{
  "logit_normal_time": false,
  "head_dim": 32,
  "inner_norm": false,
  "shampoo_beta": 0.95,
  "one_sided": true,
  "steps": 7700
}
Rows from block 6 of a small class-conditioned image flow-matching model, named by matrix and row number. Rows with one number belong to one neuron. Each number is 500 + 50 x the weight over its row's rms, rounded and kept within 0 to 999. All counts start at 0. Numbers have three digits each.
After each neuron's rows are labels from the 100 images, of 14848 (inputs lightly noised), where the neuron reaches its largest size: "peak on" is the class under the peak. Only what is clearly more common there than usual is listed. The data: cartoon faces. In brackets: how many of the 100.
# gate: MLP gate (model.blocks.6.mlp.gate.weight, 848x320), inputs 0-106
# fc1: MLP up (model.blocks.6.mlp.fc1.weight, 848x320), inputs 0-106
# fc2: MLP down (model.blocks.6.mlp.fc2.weight, 320x848, transposed), outputs 0-106

gate.292:433436458514474543457509559475517491492442505518495495375532483503547595513466523547450543590602465463495472422441584517447498470571433462485485554496525455501443520481460446434582436519517552518496486520463479460481532499449571578564468576510451475573494583517569439580516505579510519472434456537562495463504545488406449
fc1.292:530601564406410496432518556513460520513533529523486422468516508465612484579414532449623522485560504516492540540432500489447486528583511498505497509461550565611566359500412425460564501485471515371561455515500473475424480563493592497469489470516534506464471502501481488546429467481523445506486593494505519605536549472495431
fc2.292:616539520529485466526561490483481457543507484377490571484440533520548473492524539504536482517460478449504437455526532482383498533509492477435504497524507478347450507481468547512489523487500490534542467460530399548541541509508519571473442465408549397462512416470526590542559606403518458437482484448341517536523451517491559
peak on: clothes (91)

gate.487:496466570581473506514498495456455449449480485521559510489505475448474492545534505458470544547430371511481546504441507438466502424591554498483475480469576487484446465414518516482469464484514597499477428472530538565550530513499435571514563384483479526491552441543497474404513502516484455486504421475456565544514520440517525
fc1.487:476457445544474481481533502444448513565515518479453496526495433476445524529523474497505522531483526511628484494440497603545414457584531488415480444420562542584462534491478459521498492516545465510463539453516450483419612533554508499559499447484491504535506432617518459529461447441578438466450509470497559508619479542422584
fc2.487:464571518470554569506529603409452409498462480441550502507550521605521479528475539552441484441494506483576414464583588490467489487478574467496495397464388464526508515442557487516489409480542472441557520486536507598484424484473514601589541475547471535526496525445481470480516531481468398563472499563533639514504501540515499
peak on: clothes (47); skin (35)

gate.75:530532422414477631573497527460488480461472457560405471498517498533490484430596579317492492520465514447475507501456532459483511529556492543433581440524619436506503526459500456553449537462487552515521479528411551404500479477543526547498494502460498489531463526514556482560528508548413602357432579440484485445610561676533416
fc1.75:438455510491447457482445487506468532518542595588503591479614522495481500561497493513574503505513495512560452515478482538517453460551529473533528580504484427612446465406456537410573512397525507537519513561550472498520534497531506539503425461518543495548456483547523535531514549507565464518467474463531476556493528445540509
fc2.75:383470505532446542469462451524408434573490511556527527496537573506536510514502467541477529494554496430476566473509430438514529570491613542544593596468430508480461561491522436510578522489496535510473537579448578511466499466464504489445484548504485540515454604476455504352555455476473449540380566482528505483345477434509511
peak on: hair (44); hat (26)

gate.645:520490467583570430502429527475552544482422438481518555532572420450531573633460489510532432471628462508526425470486459510492543461495527552508542502465599564492529577568437450557503467527470528543477466533583594615524601378422462510475509540472481461540430529511545481491506530449354527441521504490508611464459497463584490
fc1.645:481426495525550521489468457483529556521488482495563507460457426456516551629496525510563382412596426541440468495501477529551539491500516533494547452499610503466483593563439508546551498499491544480448535485492429554486563306474444476493467595475496486482522419593591511483485529518422481483476497517500629504500526555488531
fc2.645:524473473462450512518483535530436351518498508472542486486573552388570593498460523492496359588494478515461510565556501484508602448476450494562451501471338525494478525510585511443485527532559482515453533541494475484362468377511541423486511538519481437463599464467451494546520523574570556515495600511530722570525583440529453
peak on: hair (30)

gate.180:542606499566438523441554526503574515485497449556539584559489554456486355413449457535560491508478563541536455541455495504496475416456492527482517492471518471522420452466520473557553493524510483399492505520463541503467516502479473527509532455464420494537455555515471421471505539417508594464482456546479558573514508435453493
fc1.180:446554558469546548601467361514503495427591371494601533520466481461461499479586438531512505521502523452561497544468488457506479591516553519469584451512490475483466476501519547490510495526511377451499533523450507550563515516380435495452533545491413447471443468552556515435531418529499492562485587466540523493481478559473532
fc2.180:445491436541513550467401526523461571574481378559389535516467498499587423481514530465502491463568492507546535416528412516519534567506532543530540485508492483458518462514502488549527477563553527521485582500475505507500492502428480499456481541434576473516453464408488533543528495458520485509435570441444474436475507423395523
peak on: clothes (83)

gate.6:493498476524486525546476499454595499486508468444482468491532470498556513512470496531425495469533522533484468473480523543504447516581455487535428500479543484576481485585455520465526498466456477485514476547386435482479510470532519506540420454430517560455480479580452442504415556502526482532528567533480503551491493482568493
fc1.6:463452524477514555498550512449515490510527503462442559505495515521545549479502498579406533509557535598507415474488485493471479482554529376531499523551514458612529498600502520515524554482524425542529513522410459534577470509491475495562439485456477531482477475484404478496510438542495563522556536486440543514480481462489534
fc2.6:573459536541495481487489491417444438531454516515521422493419499506460524481535488450506514527382554506454494350495511453525464471503439460523443545499548400412533422517512476508482516507622538461533556463487468491493476489529518426440558564423508574419535455465405358467470472545517356422466448478557566540487573431497471
peak on: skin (98)

gate.145:436531586515475515632515414478417517396518472463425422484449469421555630482526515488438458432507522499443559553473526473539546449541507524554517511523458457476560484564487475536514553510480493473540514560438549501592478507486546492476528459521424480503518558478494408530525421470483504393530522409496479508479504510508457
fc1.145:455437514400481466509449498532435446484483493393540472479607517473575547531477495501487418542535405538536447541558557519470488529564497459621599582466467569470430531425573554392540533536495528467531446515517547497428436528512481557565482458485471539511447491483510458637566532490514557451491462480567497488516492503492535
fc2.145:384469504537507503534474472486528587437504511463406532504559523484361502444472517517562521491508476535474498522449443514526490528528511500505470520491465607499552506482417521534511599564469518512494507569470464502526541470483492487556564481547534477655465424414550522350473475579448569605412526468550497532510513474471522
peak on: hair (36)

gate.593:457488466550565521427461470522495511527530465437479535488426583590564472559576522533422548561549556483431483452478500382499501497665489493481469424544510522526495591517487523540494488489509522530597522560480458373441521492477477401420480509481560489585515625436514485532582566448472493563432556540509492471504445581505486
fc1.593:437453557453589557464495408499486472578471539503508515434410454534517533489549477634393536527546507516414478574463418483469519481647474458543464527491515603505504550599457492561543519505533589470606455531419480493519550515545580446447445578456573501553528520453541383516474502530510500497452517539529446494495501492508554
fc2.593:654498629656434492549471489518499521524595550505490494520543450523479445469457564531474511450475558514426447464525535473503542555530456525503451653521456571454390506440499461465536510488520519458471460541400537524477484466557462479505538436529499509425544399502531530516557464510458472562483442478509482523483596506587545
peak on: clothes (34)

gate.675:568477465507446531482493510503555583448498590509495474671554443508526521517474424511497489473507486449580495520509446473408482528451521422443426531522526533483519504528435561457506434576583512459492590371487539453517508518369462464510578506443417486637379572597532567544556484483551512496489459464585510553517494503625489
fc1.675:498510527587559481466465342496512510454505461461486513287417513531488505475551506437418465455533530465488442448478533524568464537490428528509445503513424480386427577510492505522439506507517462483486525507518517501544557479484513513514434482532574571412572491607516393394486569444398463566490538448515558524501494544532444
fc2.675:526425521488514498549521579506586440389489527482451515543474503539546554553559410537465474470491531448495498501428449518408455288609512544542549493513544484505598530508513525464448499468496452485492429486506473471437507497443519462469523506532526410462597533460461565507515570591523440483464519469464484611488496531481444
peak on: clothes (29)

gate.237:474474513513465526479545475452535409432482569497544519453436566557467535521511531471510475525662472524546566395509561396530494409541564463521568540489448430532454514489450516438443399520625584523534482582514516443529537470575573569462455534564491436452551527515505525425452490519414495493580500537473559518451514502576492
fc1.237:456450534558454521520459438533528522561485520535514496442502525568511555485505547514593475497549410454462463487454505518492476509624522499551569384496465415496583437541564473464435423389527509462526483449463483373461485454542517493540520429562559558456517504498482497464442506505537518511538638534499441441569550494481518
fc2.237:480489445539567536441409479600458565471493541512424398494419525605440613541476462548370519483575454437543440588479545566452509514510442476451560443530530545447363446462463454485459436559481531588545439444497534539513534503647522453534560467426540480452451489524471493514503499555484515405489589457492489517482512482458463
peak on: clothes (82)

gate.364:484555501550494527514602480511480473511470527470506532485535447464492414459544508503425477489519451492461482504447490506453551429553450484510477498512542433485484496565454476517463551472542408398464515509605504516548575485491527519469465421615549533486517436529479461460559420449453407549487585440487467479452527591537497
fc1.364:558384433471526494602441501443517561435463491498507555538451507482482587408494504472539548535539566451419467414549477557552448432511494504464503525622503481458408425573429533630505439532512417477546547490540535479598475448454472466471479601492540421538514550550535451486487515521568516517435479500515476474445550451501397
fc2.364:552594481473567533560450492545482462427509540551491501515436486547477469531496445513462477551527533462414492413464535510507550488406403500439497545543442490513523522351524524481454494502545531535517490488524431486571445410535508553404555520587486407499474513574540553532575592446419482470479463545531480522510424527504589
peak on: clothes (51)

gate.756:495483507443495477494524527543502575519538532459483606494409482491434506499541476483475490446508559523443573473450519487471552555441546450541579407513465389478445500558561481459482453434475560491479476516443517426546653558462509432597525482449522496570467502472504564564530464535540440464480537552471420535575452499548492
fc1.756:523550436603529446528534475542506425500484480503467530505658448480448410463490395622512441414457558561562478446527475555545550465428500450570430531543506508488425416497527468507455494456597512511426477489449552407553615588502446471490415566546509522439493496521416524512536435530594542475429399484521468524458532463495447
fc2.756:432506579397465475589492529491471531496488461543536636533542600545502466492525560500455476518480433570553510564490496513462489504500494509556433486472492468480607571561474478516436502465495485461491576491532499406518508466551475534496521547355494486495579565471384453436428468427438488467538467475480503479503548479528463
peak on: skin (38)

gate.739:466579583417504521494402598511495610531491461501545549461482433485445467495586432502530502452537473514471515507395506479566493460465475424451548542556543532552517482483475473487512549430527528427477508477488424574473458514458448412527451525605459434549514529435463508647597500487490520435526439477538548562528523412464471
fc1.739:534529488533528546449416436509458524518539481491397507510494592493531454543498545528474476430447518532547470549466515475466430509470495439494526488503444469530493557419555460447485492499517519416490506526542501484478553493641407566482536556435501454528498520410526516495547510482468527605547523478444521451431554424471441
fc2.739:439475487416483511470535526460470486504439409507549479483509445486555406383542454541463443511402482546479371486565426489495496506554537410464476423506466551573513457451480566495550534487550537405479513548549602493468487534572496519507489603441515540507422509541472418415531497485506486592473501536448503516492566467498462
peak on: skin (68)

gate.582:497556611472593476450446490494587500525530438473441519489657430568519521499578489466493559525387391496494471412520466555502462479493559503507431494562489562592487580483471465474516553417467500520386487536519540447477436492509564454523481488519476526530450513475480499463522500438446548479556557554454466487515481450603416
fc1.582:538527480509485476571464565453526559488487509488459507469525520508529513490477568455464474569422496483487538508433441483424495456420487515515452442492509511491460549489612478508512562527524535576528506422447581541512437504526537410588537433509453481483448455489536504438515561534497517337481439413504493576517502453498496
fc2.582:542489598550455455494545447546492434484622515529527503577525557491460496512504497522465546540428435530526580527564529374544482448504531567438492517457495499572549532458523487547456479530524526485529521422552422530447504535551406568539509491489528479563468580539552501549486577507557519613475496388488525496538476475498481
peak on: skin (35)

gate.113:421517548442423522466481506459458413502402498574492458510472458500582427439515556484593564433484534493569427496455451479477479468413502475407383538440524469510558476526505486657521463531388463455464495342586563478527505468510522522505466590458498445446568523575556396460594447502517579491446542473547549571419504514470519
fc1.113:516429570473531454515435511527502420534501572570526520506512381534527460555484537647519531502557413545399521481488467463478419506532485543539398591463490544508561531441459404561549534480463478408477462462519449463412497492612598532552462422547457446574559505501497443349498473526551581434578474484521488560424373568544503
fc2.113:589588469455585554519578453556461554512505441536395516532492474516435480432482478467565485489462477584524537424539490432515501517510476534486582600530511431483567506430524516435575500552473488416491463515429421556531455483515502556556458652489528514561534471511497498525485435431467479451559499502451443477416546533533521
peak on: skin (67); hair (32)

gate.37:469478483480483580457480495497513560528516593430470458508498553549390539459478560461463470541449479437530521531544431526475476564436537535490522433492473506629519544532549405532529434475420515558450468570475505519526493466425452425551440498491487470540497523421563533542566465517467547378576548601487478569489453444420573
fc1.37:554448503472591458504491468472444460495572436564567552560496548501515573493464455494497563450500454461516469522484417577475474476449443562541501525400490511518507560476487445459566509547511495511599483557484449506512437465462561467482480483477464489496502609507522438479447547503544489500547571403482460597478443507401514
fc2.37:560572459537551441448560398544532511486524530488560455495489514491545539526476464476484534494511434438561452501490481471539485486591522501586442448423528543506447458451464470542530471539583476537487515527427486468481468442498440526467459436412515516555455591549492539414472506472453500506515479495482488353553381494448524
peak on: skin (36)

gate.164:470547555469579443607480543502521455479567554575513514510553452550468510418505525433603524482556417495525478487548471599489467465474439548544434561563439530536478456492504591479452480467524461507516507505468403439472413456456425402425441545450518513403526458589497471527445518475541548567608506477538482498546576487531479
fc1.164:524539501598397584517526588515631569534431483520489501414442495501520465396459472402493488483513512520477456493504398484499523517498491531562495439569489440465544437492524442493456488486425526505531495433404511494460537537567468486541500560526422562428441520480565462525480468492497525519498404570463548564403506535479476
fc2.164:428459453477680460579550481487535527490495443494443465534435514486487546505455447476543516554471489544485520457524507471463484465519506583492389478436494474531522525587498560486529537525502492472492550498500455486440480497499450510534474558577470534494612559418426609506455493461453572549494405572422485469525519476466526
peak on: skin (89)